config = dict(
    model='spectrogram flow-matching model',
    dataset='melodies that start on their tonic, played by one synthesised instrument',
    train_examples=26041,
    n_mels=64,
    hop_length=160,
    input='log_mel',
    spec_augment=False,
    win_length=400,
    conditioning='none',
    arch='unet',
    objective='flow_matching',
    cond_dim=128,
    logit_normal_time=True,
    norm='groupnorm',
    activation='gelu',
    weight_standardization=False,
    pixel_unshuffle=2,
    widths=[48, 96, 192],
    blocks_per_level=2,
    scale_shift_norm=True,
    attention=False,
    upsampling='nearest_conv',
    init='torch_default',
    residual_init='none',
    optimizer='muon',
    muon_scale='spectral',
    lr=0.0096,
    momentum=0.9,
    nesterov=True,
    orthogonalizer='newton_schulz_5',
    adamw_lr_other_params=0.0024,
    grad_clip=0.5,
    ema_decay=0.999,
    steps=5700,
    batch_size=256,
    epochs=56.0,
    lr_schedule='cosine',
    final_lr_fraction=0,
    warmup_steps=570,
    weight_decay=0.1,
    adamw_weight_decay_other_params=0.05,
)
Rows from block 4 of a small spectrogram flow-matching model, named by matrix and row number. Rows with one number belong to one channel. Each number is 50 + 12 x the weight over its row's rms, rounded and kept within 0 to 99. All counts start at 0.
After each channel's rows are labels from the 100 clips, of 14848 (inputs lightly noised), where the channel reaches its highest value: "responds to" is what is common among them. Only what is clearly more common there than usual is listed. The data: melodies that start on their tonic, played by one synthesised instrument.
# convs0: first 3x3 conv (model.mid.0.convs.0.weight, 192x192x3x3, each kernel summed), inputs 0-191
# convs1: second 3x3 conv (model.mid.0.convs.1.weight, 192x192x3x3, transposed, each kernel summed), outputs 0-191

convs0.45:50 49 47 40 49 55 45 49 54 51 17 61 46 39 41 51 52 44 47 42 63 50 50 56 54 48 31 60 47 56 52 31 55 49 42 10 54 26 52 44 53 52 30 62 54 43 58 67 41 49 42 58 52 48 63 35 42 50 46 43 46 62 54 55 43 43 55 34 42 57 53 34 45 46 45 47 48 34 55 33 58 65 45 46 29 22 51 60 42 53 46 55 57 13 55 22 53 56 49 58 52 48 46 46 37 47 35 68 55 70 49 27 49 64 37 69 52 52 51 49 50 52 53 49 03 51 48 49 70 31 59 55 48 43 51 51 19 59 67 44 68 47 47 48 70 45 45 53 34 59 47 54 46 61 42 20 60 56 38 49 49 53 49 43 31 45 66 60 48 56 46 59 61 45 55 61 74 50 36 59 14 48 56 76 48 39 41 59 48 42 24 25
convs1.45:66 51 45 54 54 00 59 47 48 48 42 44 42 39 55 38 55 48 58 68 55 49 42 39 46 41 44 39 52 63 31 56 48 46 36 24 52 49 62 37 39 54 62 43 40 46 16 29 48 39 60 28 57 62 07 46 47 53 35 46 46 16 33 40 46 53 53 61 61 51 43 56 52 49 52 57 30 53 60 59 43 49 54 43 54 49 43 45 28 48 45 44 48 40 48 50 54 49 52 40 42 56 54 56 56 46 50 41 62 48 51 51 56 47 50 16 34 45 40 44 49 50 39 55 44 43 66 21 39 35 34 67 48 52 51 43 39 39 57 43 46 57 38 48 57 53 56 44 71 37 55 48 77 52 59 46 65 74 61 65 62 77 61 75 55 50 38 49 45 45 42 52 48 67 42 59 60 47 40 64 29 66 55 67 58 29 61 63 60 69 57 28
responds to: the note C#; trumpet-like

convs0.9:42 36 32 49 29 39 33 52 48 54 36 34 23 37 79 61 39 52 56 58 60 60 47 88 48 56 49 42 56 33 41 51 56 46 45 52 59 59 56 50 37 34 49 51 52 67 52 66 51 24 36 50 42 54 32 46 50 32 36 59 56 52 46 42 44 52 47 39 58 58 50 48 61 47 41 45 48 37 73 65 56 31 65 53 26 29 71 52 43 45 54 90 40 59 64 47 33 58 28 37 47 46 59 47 35 42 54 45 50 52 44 32 60 49 47 44 57 50 57 52 63 58 29 54 84 37 56 49 57 40 43 59 65 57 64 61 48 60 48 39 45 25 49 60 62 40 57 42 27 29 54 56 43 73 52 44 64 58 34 51 80 46 54 63 37 64 62 40 63 60 34 61 44 50 53 71 66 45 38 62 60 65 50 65 50 57 47 56 61 51 50 41
convs1.9:55 52 52 44 33 50 55 31 56 62 44 70 55 52 48 66 64 75 48 43 41 40 61 45 48 25 58 66 38 43 79 61 55 46 31 36 47 66 41 46 50 64 47 47 62 60 51 50 46 40 45 50 68 48 69 49 44 43 69 44 53 73 58 59 46 35 65 58 60 53 45 51 33 69 41 65 38 63 34 50 55 49 27 47 51 56 61 45 25 54 35 20 49 60 59 31 63 53 72 43 44 63 33 39 45 53 50 52 60 39 53 53 70 50 41 46 51 47 56 49 29 28 57 47 46 55 46 43 52 50 77 46 45 54 73 62 44 39 73 49 60 46 68 70 47 72 43 42 50 37 77 40 22 49 61 59 39 35 55 64 41 54 36 52 35 55 38 47 42 42 53 53 43 31 36 57 40 47 46 40 49 31 56 24 64 39 50 24 57 25 40 57
responds to: marimba-like; vibraphone-like

convs0.95:28 56 38 38 47 53 42 48 68 38 58 48 60 71 34 38 22 46 31 57 61 45 57 49 56 47 59 48 46 57 50 43 70 32 38 37 53 30 36 42 66 62 53 32 52 60 43 44 73 59 50 49 43 54 29 63 58 93 41 53 54 52 51 56 48 35 51 46 33 74 46 53 51 66 62 63 44 62 52 44 47 58 65 58 74 64 46 44 46 54 36 22 53 66 58 42 49 54 51 64 59 45 28 60 56 48 51 39 62 72 45 67 32 48 47 48 40 48 46 53 62 55 76 54 50 49 49 48 44 60 63 40 50 55 09 33 62 25 47 53 25 55 56 51 50 57 60 53 40 51 64 30 50 68 65 50 45 55 58 52 28 68 60 48 38 55 51 35 34 33 54 55 46 72 66 49 52 59 51 49 42 44 52 37 59 56 75 33 37 36 47 55
convs1.95:71 54 49 64 54 52 60 56 47 43 54 38 48 46 38 54 35 73 57 37 50 49 56 67 54 45 54 56 63 66 61 63 38 49 67 61 46 50 58 42 71 59 76 57 43 51 42 58 38 46 40 48 58 56 48 47 58 51 68 44 54 40 53 62 50 59 58 56 51 54 43 54 60 51 46 41 57 57 42 60 53 39 36 47 44 39 35 36 55 39 44 55 65 35 34 39 45 41 40 40 52 52 53 28 57 56 67 82 49 70 63 51 53 69 85 54 45 65 66 82 58 67 44 76 67 47 76 51 54 45 54 55 64 36 73 33 60 51 58 62 65 52 27 61 63 41 43 50 44 36 38 58 83 43 62 38 82 61 35 51 43 68 55 40 61 62 31 54 53 65 56 52 34 29 49 63 49 31 62 50 48 46 43 65 33 50 43 40 66 45 69 36
responds to: harpsichord-like

convs0.168:39 39 59 44 45 48 42 45 14 51 54 38 27 54 39 52 38 56 33 62 44 54 59 61 68 44 47 45 35 61 54 53 65 54 37 34 37 41 49 27 42 64 55 52 47 44 40 42 55 55 42 62 44 40 29 48 49 36 44 70 52 40 36 61 35 39 40 30 40 55 36 42 35 51 51 35 31 42 38 50 64 87 40 57 40 43 51 40 25 54 50 35 39 42 48 23 53 47 67 56 64 44 48 62 65 54 53 75 36 73 21 54 55 63 58 60 35 47 61 67 59 66 59 60 54 50 51 54 30 52 47 66 71 76 28 48 37 60 69 61 63 56 70 56 67 56 50 45 51 43 51 63 36 51 54 41 79 35 62 39 20 51 46 47 47 42 41 35 42 53 51 60 33 38 54 47 58 47 60 47 41 62 39 47 55 61 50 52 61 39 55 60
convs1.168:64 71 31 51 72 66 53 52 51 50 51 56 52 71 30 44 62 40 66 34 38 44 38 51 48 62 41 59 56 59 44 47 38 42 51 45 50 49 41 46 33 34 39 56 59 76 39 25 48 43 64 60 49 54 57 29 27 34 47 50 33 54 29 36 52 57 32 70 24 58 56 43 58 40 52 48 46 46 57 40 40 65 58 33 47 22 60 38 60 55 49 38 41 36 67 56 52 43 43 50 56 80 44 56 37 43 17 38 56 44 59 53 62 39 46 46 62 57 35 28 43 45 57 35 47 43 49 48 38 58 57 38 44 17 80 56 60 41 47 50 34 52 37 43 53 65 48 54 49 49 62 64 53 40 44 41 56 38 53 22 49 56 51 75 22 45 62 48 44 24 60 52 33 40 45 47 57 53 65 56 61 61 49 62 61 47 64 48 45 27 42 47
responds to: pink noise; white noise

convs0.44:48 55 61 53 36 60 35 66 47 57 55 72 36 47 41 52 54 59 38 55 52 43 16 40 55 66 44 53 45 48 74 46 52 17 64 23 68 65 48 47 41 48 53 37 46 56 53 43 62 56 61 31 21 35 37 43 82 71 35 42 31 35 58 75 59 57 44 61 55 59 46 48 77 46 24 53 55 60 35 39 53 61 58 53 50 51 60 37 69 43 64 40 56 47 69 48 56 48 51 40 45 48 45 25 23 74 41 60 28 48 50 57 29 54 52 61 56 49 50 44 53 53 49 45 24 70 43 63 52 33 50 49 38 56 33 50 57 45 50 51 49 63 58 51 43 54 34 50 46 38 48 49 56 54 42 50 41 44 23 50 54 33 65 52 41 57 58 48 49 33 51 44 50 51 54 20 48 30 26 63 52 27 52 44 41 58 59 42 49 44 55 58
convs1.44:44 42 63 55 54 31 77 62 40 52 58 45 67 41 39 62 48 49 46 41 65 56 32 42 37 40 53 40 53 53 53 54 54 41 47 39 40 40 41 50 24 37 66 62 41 58 36 61 52 60 48 43 39 76 58 38 45 36 50 36 46 97 49 45 47 55 63 49 40 44 32 32 30 53 08 48 53 53 48 52 38 47 40 56 55 61 56 47 28 29 35 38 58 51 49 44 55 45 59 76 29 55 64 55 41 68 62 58 28 51 65 43 44 42 43 31 38 42 46 51 56 40 28 57 06 56 59 35 55 49 39 51 52 37 63 57 33 55 62 44 54 80 63 53 58 68 56 56 50 53 48 41 57 47 56 55 42 45 45 46 49 60 57 61 45 69 51 49 44 66 37 36 47 47 50 57 37 65 37 70 71 40 65 51 58 51 42 52 45 60 48 35
responds to: the note C#; white noise; bass guitar-like; tonic: C#

convs0.191:42 58 45 56 56 57 63 50 61 45 49 58 55 40 35 48 67 48 65 53 49 42 74 38 50 58 63 47 45 58 44 41 51 72 61 53 53 56 60 41 51 37 60 38 54 37 62 66 39 29 30 36 33 43 47 79 60 47 50 46 53 40 51 52 38 56 55 37 51 46 39 51 42 67 48 34 44 52 42 71 35 82 40 76 46 34 52 44 45 38 44 30 56 33 31 58 49 69 54 48 59 54 50 55 62 54 44 53 35 53 55 47 81 52 35 53 57 56 67 63 45 54 68 56 41 42 31 34 41 47 43 70 28 60 32 45 36 56 55 40 66 38 44 48 31 46 59 60 57 45 40 48 33 35 54 18 01 57 47 14 40 44 44 29 45 51 35 51 47 48 54 48 54 60 55 16 52 57 49 38 57 41 61 58 51 39 54 43 43 46 51 51
convs1.191:34 37 49 46 54 42 46 48 33 52 38 38 39 60 43 53 39 33 52 43 53 43 48 40 52 51 50 41 57 42 13 30 73 58 39 36 46 54 54 37 50 65 32 24 60 41 49 65 32 59 64 38 73 46 52 35 59 36 42 42 54 71 39 58 58 69 47 49 28 48 54 60 42 31 38 59 76 40 58 58 55 51 65 49 59 64 73 50 61 51 60 59 47 47 51 46 34 53 69 42 61 47 51 81 43 67 46 49 33 43 55 50 42 49 54 40 26 52 45 37 30 49 40 49 31 53 56 50 69 48 62 50 34 46 95 59 44 52 58 44 34 51 40 52 65 63 41 60 74 40 58 56 60 44 47 42 15 51 51 36 50 57 70 55 26 64 24 47 32 66 41 57 53 52 42 47 45 51 52 50 63 43 44 54 51 42 60 60 54 30 47 55
responds to: pink noise

convs0.128:44 24 40 37 47 44 48 45 29 42 29 46 45 39 41 26 53 47 38 31 32 27 42 68 35 41 41 39 34 33 38 39 57 42 38 49 36 43 36 34 43 22 44 32 37 17 37 42 64 40 54 47 61 60 53 52 45 47 56 53 62 57 52 44 54 41 63 49 60 19 48 50 50 43 46 51 57 64 64 55 40 00 46 53 55 24 55 44 45 56 54 59 61 70 42 53 53 26 59 56 50 37 39 44 58 48 50 67 52 52 50 54 56 53 49 52 58 75 53 45 18 59 53 50 54 48 53 52 58 53 56 47 57 54 41 50 44 35 64 53 58 46 58 64 68 47 50 50 22 58 59 44 54 64 54 48 53 43 55 63 65 52 54 56 59 62 38 53 46 55 62 43 47 42 54 40 53 46 59 68 68 51 20 52 46 53 66 51 56 49 64 42
convs1.128:64 46 56 69 45 53 42 54 58 63 57 64 50 56 67 68 64 55 47 73 51 53 51 15 54 42 42 55 68 51 74 76 51 52 61 53 60 56 40 64 63 60 69 58 40 55 57 46 41 54 45 48 42 47 43 55 30 47 62 39 53 42 55 44 60 41 44 48 39 30 33 38 43 58 53 43 55 55 62 50 55 78 61 78 41 52 40 63 46 67 46 47 40 56 52 54 47 34 44 44 53 22 36 01 52 22 44 44 50 42 53 53 37 43 44 42 57 34 37 34 27 41 43 42 52 44 49 57 46 50 49 71 26 49 45 46 48 35 44 33 39 44 44 49 59 46 19 45 07 49 50 52 51 48 48 54 53 43 49 38 46 66 68 50 55 62 54 49 54 47 46 56 40 69 52 54 48 35 62 47 30 37 35 51 55 43 27 58 56 41 32 65
responds to: marimba-like

convs0.170:55 46 53 45 35 44 47 30 42 53 46 63 48 27 46 51 67 58 48 73 21 42 54 52 40 35 51 43 63 46 42 34 45 40 36 36 41 47 53 42 51 41 47 53 47 46 61 46 30 36 41 26 41 21 41 21 41 39 52 47 51 57 43 35 54 52 59 33 36 38 34 40 39 35 56 48 54 32 44 58 57 38 39 46 44 36 64 45 43 46 61 62 46 22 48 31 37 41 50 40 46 48 49 36 42 50 45 39 35 33 70 27 50 46 52 38 43 66 40 45 43 42 27 52 52 54 38 38 49 42 71 43 46 29 36 61 65 57 63 50 60 67 44 44 40 51 54 76 49 59 76 73 57 58 69 65 45 71 48 66 46 61 48 45 49 54 62 44 53 57 33 62 73 44 47 52 47 62 56 53 42 68 53 61 13 54 53 61 74 74 65 48
convs1.170:45 52 56 45 68 34 42 48 43 41 39 60 61 55 75 49 62 49 25 78 46 51 38 63 51 61 42 59 42 65 34 48 37 35 58 44 50 43 45 36 30 60 43 58 43 39 64 47 67 41 52 59 26 42 62 37 58 47 53 46 26 39 48 34 69 64 54 59 52 50 43 57 60 56 51 67 62 65 39 36 42 41 46 55 50 54 31 48 41 31 55 37 72 17 48 53 49 43 49 47 46 51 41 47 45 50 39 54 43 41 51 59 51 34 40 44 58 66 55 40 45 46 73 59 38 21 34 42 32 40 56 33 28 63 55 38 72 37 34 30 43 41 52 48 61 57 47 33 45 34 28 28 68 36 25 46 82 57 52 49 68 40 49 43 54 55 56 40 37 67 43 55 39 62 49 35 57 48 49 40 14 39 44 53 42 34 45 41 36 55 47 47
responds to: sine tone; flute-like

convs0.126:30 25 37 47 57 49 73 54 68 64 49 50 62 59 38 48 44 44 44 51 60 49 50 47 55 43 60 58 62 40 42 48 42 51 62 44 49 59 53 51 53 53 57 62 46 49 47 55 47 63 45 40 61 40 32 50 47 22 53 40 67 40 67 58 34 34 59 69 27 50 65 40 72 44 50 47 57 38 61 48 34 65 50 62 38 48 39 52 65 42 49 46 46 48 44 36 67 64 41 54 69 59 48 59 58 48 69 72 61 54 49 55 44 45 17 70 50 25 43 37 46 45 55 56 42 56 45 65 32 59 43 89 93 58 47 22 64 60 54 40 64 44 60 60 60 61 45 54 49 56 40 36 49 51 47 23 45 31 63 46 39 55 78 57 35 47 44 50 75 33 61 36 47 84 49 42 46 49 58 44 66 50 51 44 49 35 48 53 58 44 42 47
convs1.126:44 35 87 57 55 73 42 63 45 46 37 62 81 55 43 55 52 71 56 47 40 75 42 45 52 53 54 45 37 43 69 38 65 43 65 45 48 57 49 60 59 33 64 31 56 66 62 23 44 53 43 57 45 45 60 65 52 49 44 66 32 65 54 34 32 55 41 51 86 36 31 43 50 45 41 51 69 48 21 66 63 34 58 55 48 45 36 26 63 58 66 61 52 63 39 61 45 34 34 45 58 37 52 37 51 50 59 60 56 49 53 40 50 58 64 49 68 43 60 60 45 54 65 57 65 53 26 38 47 46 44 36 41 56 45 59 49 49 59 58 75 46 49 42 25 53 45 24 43 46 53 35 48 30 49 76 35 59 46 55 58 47 24 47 66 56 49 50 41 46 50 52 49 39 42 50 54 45 48 45 36 46 34 54 62 67 35 53 37 73 41 61
responds to: pink noise; white noise

convs0.138:53 56 32 47 45 37 40 44 45 45 40 62 56 37 40 46 56 65 59 72 58 33 42 50 50 59 43 61 56 48 50 40 67 51 40 36 43 55 36 32 47 40 54 58 54 35 54 46 53 56 56 53 56 51 78 63 59 58 75 66 53 59 91 44 56 58 57 69 38 52 54 52 54 68 43 50 53 46 51 60 45 38 59 49 46 55 42 44 90 46 72 57 70 53 55 51 70 41 44 48 59 41 43 59 52 45 70 69 34 64 72 58 43 68 50 31 52 34 60 49 49 42 40 59 35 63 44 73 56 29 57 43 45 63 91 31 46 44 64 43 62 43 42 42 49 41 34 54 43 76 46 44 68 37 46 57 36 54 31 51 81 59 51 47 48 66 43 52 50 45 48 54 41 70 57 53 34 54 55 54 24 49 53 73 59 65 45 64 53 41 60 39
convs1.138:37 29 47 39 46 40 41 65 57 42 60 57 57 60 49 38 30 54 60 45 42 55 51 54 68 45 62 41 49 48 52 43 56 40 55 75 45 56 52 45 72 39 63 36 77 43 63 39 58 68 38 50 51 41 36 66 60 71 65 50 59 22 51 48 48 51 52 34 71 51 56 60 57 46 56 47 54 41 65 54 60 41 54 81 43 63 62 59 45 68 65 28 53 56 42 49 29 59 66 45 31 41 71 07 45 33 33 57 52 54 51 62 52 40 43 47 43 75 53 55 76 51 52 44 46 56 43 78 48 53 45 61 42 74 45 42 36 52 44 62 56 55 43 51 36 30 39 47 23 44 73 51 42 62 63 47 54 46 45 54 64 44 33 59 69 44 57 51 66 69 49 40 57 40 34 44 38 49 42 56 65 31 69 32 35 51 46 46 43 58 45 68
responds to: sine tone

convs0.114:48 60 41 44 29 50 40 41 60 50 48 73 51 44 39 60 48 29 52 53 57 52 06 46 67 54 37 49 50 44 65 54 51 99 43 28 52 45 54 45 62 45 73 51 59 47 46 51 41 56 49 38 45 21 32 48 58 48 40 44 24 48 51 49 53 39 53 53 54 54 38 37 49 25 41 35 29 51 38 45 64 55 46 33 63 37 33 49 56 35 45 41 59 32 27 53 45 52 49 47 43 25 44 47 29 60 58 65 35 56 58 50 47 59 42 81 53 43 53 52 48 55 64 65 32 55 55 57 52 18 57 60 56 43 46 51 46 50 53 40 43 49 29 59 48 43 33 69 59 43 65 39 48 34 48 59 51 50 54 59 45 69 53 50 45 62 50 58 54 46 65 43 44 56 55 24 60 68 52 48 56 43 49 53 69 24 41 66 55 42 53 44
convs1.114:52 44 52 38 69 61 53 45 55 57 58 44 38 77 55 37 64 57 58 47 74 50 12 45 52 40 61 53 40 42 51 40 59 59 33 40 50 48 36 47 44 48 49 49 51 56 42 57 44 76 47 54 57 48 75 42 46 59 54 37 26 61 46 51 59 60 52 55 58 49 37 46 62 58 05 44 66 35 71 65 48 56 48 58 57 48 48 46 55 48 38 53 51 48 47 54 60 63 57 47 34 44 41 58 18 51 46 46 36 46 55 69 53 51 50 37 40 34 34 62 59 65 53 64 46 30 57 34 57 23 49 55 57 65 46 58 43 53 48 57 55 66 75 46 44 62 48 29 36 66 40 43 57 31 54 65 60 43 57 62 31 38 28 44 43 51 59 75 43 53 44 54 49 49 00 41 57 56 48 37 67 39 53 51 45 55 32 47 57 50 43 44
responds to: the note C#; tonic: C#; pink noise; horn-like

convs0.7:48 51 53 35 54 38 05 42 48 36 35 48 68 39 55 48 38 47 42 55 47 66 53 56 52 42 42 58 29 29 37 45 56 51 44 15 38 36 48 50 32 48 56 42 41 51 47 64 50 37 55 47 39 60 35 45 45 39 35 54 20 53 37 47 51 42 45 51 60 54 56 66 35 39 51 47 48 57 38 57 32 34 52 56 77 49 40 47 35 43 67 58 45 29 45 60 49 48 49 49 46 57 52 45 42 41 42 37 50 45 48 43 52 54 48 54 48 57 46 49 63 55 51 54 51 53 62 16 49 38 42 53 36 51 65 65 31 37 42 45 56 45 55 47 52 51 70 47 32 63 50 50 44 63 66 26 42 72 58 74 49 49 45 52 50 74 40 56 46 58 54 65 67 41 65 58 59 63 39 55 03 69 54 33 83 48 75 68 60 63 54 41
convs1.7:41 50 59 47 70 79 82 44 63 70 41 50 58 43 65 54 49 56 38 61 53 85 47 50 50 49 43 48 65 40 64 75 61 72 49 52 66 52 48 52 68 42 54 32 39 55 44 54 57 51 44 42 39 52 31 46 49 56 58 40 33 27 56 20 50 43 50 44 50 41 29 44 38 56 55 24 30 48 17 53 62 35 51 47 35 27 64 56 31 67 55 40 41 34 44 64 60 47 44 58 43 59 62 52 51 53 44 42 46 66 64 73 54 36 42 51 58 27 47 44 51 52 47 46 64 64 46 36 52 36 73 55 47 50 52 46 53 38 51 52 50 49 48 43 61 38 48 28 43 44 34 32 23 29 50 54 51 37 43 49 50 35 34 55 57 57 50 53 38 33 44 39 38 46 56 45 53 24 41 40 21 37 46 51 46 50 26 50 44 39 42 68
responds to: marimba-like

convs0.38:45 49 39 54 58 41 51 71 40 48 66 61 51 39 39 60 63 70 46 41 56 54 42 51 57 56 44 39 69 52 56 48 62 50 41 57 72 56 49 65 66 31 52 48 55 54 54 64 44 56 42 48 29 46 40 48 48 38 87 62 20 62 51 40 41 47 47 55 67 46 67 44 50 61 27 38 57 44 41 43 43 60 59 51 43 63 75 52 41 48 58 71 57 58 61 77 34 49 49 27 42 36 60 47 52 51 44 59 53 38 56 58 67 57 29 48 55 54 59 46 55 51 55 45 28 53 46 43 62 52 36 40 33 34 46 61 12 52 51 55 48 11 57 36 42 25 33 21 43 39 47 48 40 53 58 48 23 55 39 66 82 48 37 39 58 57 54 44 53 36 36 53 60 51 47 52 36 27 52 39 45 55 47 32 54 67 71 38 49 50 61 49
convs1.38:42 43 50 46 50 23 68 60 51 62 49 48 52 68 48 48 39 52 49 51 67 61 40 53 60 43 59 37 51 60 71 62 75 33 29 60 43 40 37 46 41 63 49 36 48 53 32 43 76 56 66 45 51 39 28 52 30 96 59 48 64 58 41 35 54 47 48 51 36 67 54 37 58 61 62 43 49 51 29 62 45 69 41 61 48 41 36 51 44 23 39 44 41 69 42 33 39 62 56 60 33 45 35 53 56 72 68 30 41 46 64 35 49 51 58 53 57 43 62 36 37 45 32 50 48 48 54 65 58 51 34 59 48 51 60 60 37 52 69 46 36 67 54 59 53 71 46 71 61 48 53 53 64 43 67 55 26 51 35 64 58 58 43 72 44 48 26 56 42 56 44 42 48 56 42 56 36 50 50 40 48 61 50 60 77 70 64 67 43 56 51 68
responds to: harpsichord-like

convs0.42:44 50 52 68 45 37 25 52 56 42 56 58 41 54 38 46 57 47 75 48 62 68 41 67 47 40 33 60 55 44 40 52 60 63 50 60 55 30 46 59 55 42 26 49 56 59 62 33 60 61 55 57 44 40 36 78 49 57 45 40 53 48 41 39 37 60 37 61 64 55 65 52 28 53 57 73 48 47 34 44 36 29 56 38 76 37 64 37 37 46 58 35 53 57 61 61 25 65 38 33 47 33 40 63 37 55 47 48 36 44 42 58 55 50 39 39 53 52 69 35 65 50 43 39 84 32 41 57 50 35 77 45 44 46 53 63 55 29 36 44 46 76 37 53 55 42 58 39 54 58 46 43 28 61 60 69 34 58 49 56 54 36 42 64 47 64 44 42 44 55 19 49 64 35 55 32 53 72 36 28 32 46 55 45 51 40 58 55 33 59 55 51
convs1.42:48 41 50 41 53 52 58 43 43 59 42 62 52 58 49 66 50 67 36 77 57 70 50 32 56 44 46 66 64 42 58 44 51 68 26 77 63 77 33 60 59 54 58 55 51 55 36 42 65 71 36 51 38 41 39 42 51 68 71 63 50 58 63 35 46 45 58 45 47 51 40 46 46 40 43 10 45 56 37 38 37 58 49 60 21 44 39 73 38 37 36 43 34 50 40 37 73 32 48 40 40 65 50 58 55 48 82 58 55 49 58 73 36 55 57 49 60 36 37 51 54 50 59 55 42 58 35 37 59 48 40 58 66 61 64 50 55 36 65 45 49 43 58 50 53 48 51 37 34 88 50 29 41 30 55 66 30 47 49 64 45 39 41 55 51 39 44 44 45 50 58 51 41 53 27 54 42 59 61 56 44 61 52 39 65 40 33 66 54 45 53 75
responds to: harpsichord-like

convs0.162:53 60 79 44 30 65 34 60 48 62 61 50 36 41 58 58 61 54 63 58 51 72 11 68 60 40 61 85 75 64 48 47 72 29 64 47 47 42 63 67 48 47 38 53 60 43 54 62 39 51 59 74 66 42 38 52 45 49 41 39 60 47 52 39 64 54 44 57 53 43 36 50 52 52 28 54 56 46 38 41 54 35 46 62 53 38 53 52 50 40 45 37 42 46 61 42 13 54 46 52 40 46 50 29 26 36 42 60 48 47 50 25 59 59 54 38 42 49 48 43 54 55 72 38 16 48 65 38 36 28 39 43 43 43 51 57 48 47 30 49 40 41 56 55 63 39 51 38 50 66 49 56 50 31 58 23 51 47 58 48 53 62 54 50 59 43 48 53 37 52 39 41 53 62 46 46 56 39 50 33 19 48 42 52 71 32 52 63 65 57 43 37
convs1.162:59 45 48 45 56 72 58 19 59 59 57 60 35 52 57 49 35 49 51 73 51 72 28 56 46 62 47 60 55 28 81 73 64 52 56 43 58 23 76 60 57 28 63 46 26 70 42 39 39 46 60 44 41 61 55 49 33 41 48 33 40 38 46 55 63 47 34 51 35 60 67 40 42 50 48 53 68 50 66 57 49 53 39 48 59 54 48 32 56 46 46 51 53 54 52 56 48 50 52 49 38 72 48 48 34 57 29 58 69 25 55 54 70 38 68 38 30 47 18 49 31 61 49 59 45 53 75 46 65 40 32 57 36 41 50 63 27 50 69 47 54 60 41 50 39 60 24 48 68 43 55 42 55 43 37 53 71 47 49 57 64 54 37 63 53 45 36 47 46 60 45 52 34 76 34 55 64 43 61 54 47 45 46 41 61 48 54 45 58 47 58 60
responds to: pink noise; white noise; square lead; clarinet-like

convs0.186:51 64 59 42 49 54 43 53 50 51 49 50 65 52 43 38 39 26 65 44 59 60 60 50 45 48 55 56 52 38 42 44 32 61 62 31 53 63 50 60 43 42 51 55 50 30 45 50 41 35 51 49 50 51 57 41 66 62 36 45 69 47 31 41 51 62 53 52 35 30 42 58 52 48 48 74 42 55 55 48 37 35 57 67 65 49 54 58 52 55 53 37 45 23 42 62 46 35 65 54 53 39 55 35 56 51 44 44 55 32 66 66 52 44 57 74 48 88 54 56 44 34 54 53 66 66 74 31 37 72 64 46 54 53 64 69 48 45 16 59 61 54 45 62 45 46 55 61 42 82 59 34 42 56 52 66 40 32 48 51 47 42 76 47 55 48 52 58 23 42 73 51 67 50 53 27 65 41 54 61 29 52 14 62 51 43 52 54 21 53 51 37
convs1.186:52 60 61 60 62 60 57 58 53 56 47 50 44 56 56 32 65 36 43 63 73 48 49 43 63 54 07 58 62 36 62 65 55 70 54 50 53 41 55 66 62 49 54 45 42 77 43 48 53 72 60 45 43 68 50 48 66 39 48 52 27 58 52 42 50 60 57 62 07 38 62 39 51 58 46 38 55 27 48 58 46 36 52 35 51 48 57 36 56 37 52 45 45 52 36 28 23 30 52 42 43 68 43 46 43 52 33 48 35 49 69 48 71 48 48 50 38 45 33 34 34 36 38 44 24 46 46 39 67 51 38 44 30 25 52 55 47 37 24 54 44 61 35 41 57 63 61 51 70 45 54 53 65 34 50 44 40 69 48 45 39 39 60 60 53 68 50 41 47 69 39 39 33 61 38 61 41 36 51 57 54 58 46 60 47 43 40 57 55 42 41 28
responds to: pink noise; white noise

convs0.151:47 46 55 50 55 34 36 36 54 46 44 52 66 40 61 34 71 56 48 56 48 57 49 69 42 58 44 51 33 46 44 49 71 46 57 35 41 68 57 60 32 48 27 45 33 64 41 59 57 41 72 43 42 57 67 58 61 70 43 47 54 45 50 35 62 59 62 50 65 67 51 57 43 42 52 59 48 51 73 29 43 50 49 47 71 56 44 36 26 51 34 43 71 49 45 60 53 50 57 50 29 56 37 55 31 40 41 36 47 41 47 38 33 38 66 46 42 65 69 50 69 60 44 26 45 65 65 34 42 51 44 41 45 47 53 38 61 22 47 62 19 75 47 61 43 45 45 58 50 55 59 42 21 59 49 39 55 80 51 79 67 41 35 38 63 51 74 65 47 48 59 60 64 58 48 59 48 49 52 65 36 57 44 48 59 53 74 46 35 50 70 65
convs1.151:51 55 57 50 53 54 60 54 61 52 55 54 57 54 42 57 46 38 46 87 64 73 51 43 38 47 45 52 43 63 35 53 42 56 51 65 40 42 36 55 47 48 67 72 73 65 59 61 45 49 60 44 32 49 37 53 42 39 40 55 49 46 58 39 37 26 75 45 49 52 49 31 41 51 53 58 54 43 45 67 56 52 41 13 34 37 54 34 48 42 31 69 36 54 62 49 49 73 36 41 53 55 68 74 62 53 72 75 38 68 44 60 52 53 62 52 43 32 71 55 46 48 73 53 50 42 49 55 56 36 65 62 75 36 64 53 81 51 33 57 63 38 71 56 54 30 75 47 34 51 36 36 55 43 45 50 57 46 21 40 54 56 32 78 55 47 46 44 36 46 38 57 48 58 68 45 44 39 28 57 47 69 51 48 55 47 54 56 44 51 48 42
responds to: harpsichord-like; saw pad